config = dict(
    model='segmentation model',
    dataset='rendered solids tumbling over patterned floors',
    train_examples=195000,
    image_size=64,
    crop_scale_min=1,
    horizontal_flip=False,
    translate=0.12,
    rotation_deg=10,
    num_classes=25,
    output_stride=8,
    arch='vit',
    norm='layernorm',
    norm_position='sandwich',
    activation='gelu',
    head_dim=48,
    fused_qkv=True,
    bias='none',
    qk_norm=False,
    parallel_block=False,
    moe='soft',
    num_experts=16,
    moe_every=1,
    expert_mlp_ratio=1,
    slots_per_expert=2,
    shared_expert=False,
    patch_size=[8, 8],
    conv_stem=False,
    layers=8,
    width=160,
    positions='rope',
    optimizer='adamw',
    lr=0.0013,
    beta1=0.9,
    beta2=0.999,
    eps=1e-10,
    cautious_weight_decay=True,
    steps=19600,
    batch_size=64,
    epochs=6.4,
    lr_schedule='wsd_sqrt',
    decay_fraction=0.3,
    final_lr_fraction=0,
    warmup_steps=3920,
    weight_decay=0.05,
)
Rows from block 5 of a small segmentation model, named by matrix and row number. Rows with one number within an expert belong to one neuron, the router's apart. Each number is 500 + 50 x the weight over its row's rms, rounded and kept within 0 to 999. All counts start at 0. Numbers have three digits each. After the name is the row's rms in percent of the matrix's.
Before each expert's rows are labels from the 100 images, of 14976, where the router gives the expert most weight on average: "top examples" is what is common among them; "place" is the part of the image that holds the peak. Only what is clearly more common there than usual is listed. The data: rendered solids tumbling over patterned floors.
# router: slot weights (model.blocks.5.mlp.router.weight, 32x160), inputs 80-159
# up: expert up (model.blocks.5.mlp.up, 16x160x160), inputs 80-159
# down: expert down (model.blocks.5.mlp.down, 16x160x160, transposed), outputs 80-159

# expert 14
top examples: count: four; cube frame; jack; chain link
place: top left
router.28 107:567589499577433444490565484501442458520438503468509465441513549493464517380400503468509486434509541497439571513417524498580542463537448479437456520534448481431531391531592412596529549450447540476521461497642570553484501436471441539527480435
router.29 091:474641463558592462420518430530543556546525521512539625474586493487448446499528458533488506541395464583454467451512510617526542439552515462515484465490483514613505505462518508458538569469420437487473561396586473475479532473573551463560571490
up.0 092:515529575555384454516495567505432569471505423562462424530493619463437537456528545466481528462657629531468463502479463435545428526520406518356484504482462458469451446497521450588499470563544530478549420591463481439575493400533445515502485542
down.0 099:526448492479487540502500482486524458473488492473588509546481504556466469555470533497491494501422433515550543517464550559511540598430588504537468498482445502504525515511457521412450528457492485434541675528507513536267496627520591482466531513
up.1 091:552500430425449505490603488418442477531466540505529526517442557518428435573479535490535463508552496474497506518419580541550498511479515416542558527554482449472632476419542423615577541569551485477502534492553543512524508508527514550471439580
down.1 089:523503444483562555524406442630514501505521458558492461586484484560520529479536512591479575432449390474537538404478518507412569552467511520537477457472485549457450487514437578443456423481453479520561490596460475541390452540443617475452622542

# expert 6
top examples: count: four; light from behind the scene; white object
place: middle right; middle left
router.12 115:442451488559473431528452405515428563514558445424492444494532477504505394504449497503548488482487454536496521515519406519459505541400446551526458413501472538508427454451521499435469464406427533530560530500555544531497462499483450583560407520
router.13 095:484539516475462504466563495493564449521539516535508531527494458379549454511550412452525451473485449577425487523451489486508497475526431436581520503493515522546415575438513550516476570382494512530486547524506507456483540580516503486506565532
up.0 099:537485501455460522545494548540454438495495479499474461456612449465530521552498436557551543443555549480587574417462510498483518591442499502466480521535482429497620463472459497419481530408449465549497509437478557530468511522549506480556483508
down.0 091:519513480553575560459536509485480514482476512520602549513509570561473610460370540459462594525462416523473464529554559475451493563596536593503506522477418450529477553507514497570486423551506501394464448510465479522501419407567581452526487520
up.1 100:571514459515434514524480497583543470477541611537496545485497516524404463475546559507457470544443480463490437525483484511547574427500506487503568518479461428455544409466487444578567564495523511524501481464507486492502607521474428483352623412
down.1 096:442521545494515479492502536539498492598444469509485472598541471555518491488480415544506594442497532504430631528567456480482474438501594514460544410544515461451519590432424510535508455446564394476556416563456565476511518492542513557501579521

# expert 1
top examples: disc; largest object: disc; cube
place: middle right; middle left
router.2 110:553512494475502571491507583570573499509456512496477465474521578472602536524583448514521417479533497476535474584409509502538568472479524486524522494512465549521447601484554489561451561487488392497506532535460473420449572534514482545473551437
router.3 105:487468523475435449565502526530449499532553372400533402530533551411552515479508517534574472412529527464548484537419502478488416493451571499434498511585506580483460544423524503461526600457377503504524558568537559509409572506494482495572498458
up.0 089:530480485443524422521428486449465541580438598508542574468553552502498472398462595443494493555535465393513470520546491557507486513537541573517477464492512419557519382498564463444508465568486489492468464394429441555510482499461500421547420459
down.0 091:531561480574574468411451478578424490442441498483483576507476465506542542458472491513571545510449506511498521404502536444555528470425454466505452523410483522552534484516404555466640499427438492484558491455481568539540522432495538493487694497
up.1 097:547488500456551512634453483497485504435473539468563420564511525525513488575534508535507460539563419583504520594429459479474487505534544517484541449469480483482541397453489483515525433556486412548508421442400450501497402504545412422452438497
down.1 095:530477467507492541521470537493369537538493535547456516524471412485487394413452493383494495516487518486494570430481516430495501456434561373514598394477463462478568512525463516468526502459456624497529590443575549599571474435504560634529545453

# expert 9
top examples: count: one; light from behind the camera
place: bottom centre
router.18 078:473494470477610532559450507404462586447425494525526548454488440422460540511513526501465460470498438528492580542424423449441525488534462533521608493432519433519540497484536517382518523593481518539474484475515452602491518608540524521445560444
router.19 108:510497555382543480576582554572521426459452435498522454498472506517495518513513475511509559524425546593457412454428470498581524505517485525581435637470475499466472461428528506544498455548475431528463458512552435483441461586503456413414447467
up.0 134:504556464510534531467497424561467574480567554494470483516529524441487414480487539488589466496495456502510402561538523578462493463460538543445496405451460547445523533606530420512536436549537484503542511451473469481550528478468563558534456502
down.0 132:555412549501444503424541551470499529546493555557427483516474487447532490509487574499433512470559550417558603462535501431505565639456495517531493529468554542465520419441496538444439520385350532459464389537468540513459514553526442520516459544
up.1 109:587440575395479466514542513572489462484512519589500462557464502530484495509498525575487504429478603520429362533479415535531506456494553548572435550531568520528495472468509480468408552477551465490505549548500492493527446528493468567374528464
down.1 112:397427471528564478461547478474515514536524392422480516462511592497548492476497499524541470539463483504501558504571584493507564571415508475448484448483485435498472447569586484421532493484455468450565460476445471521396544430513501502526527465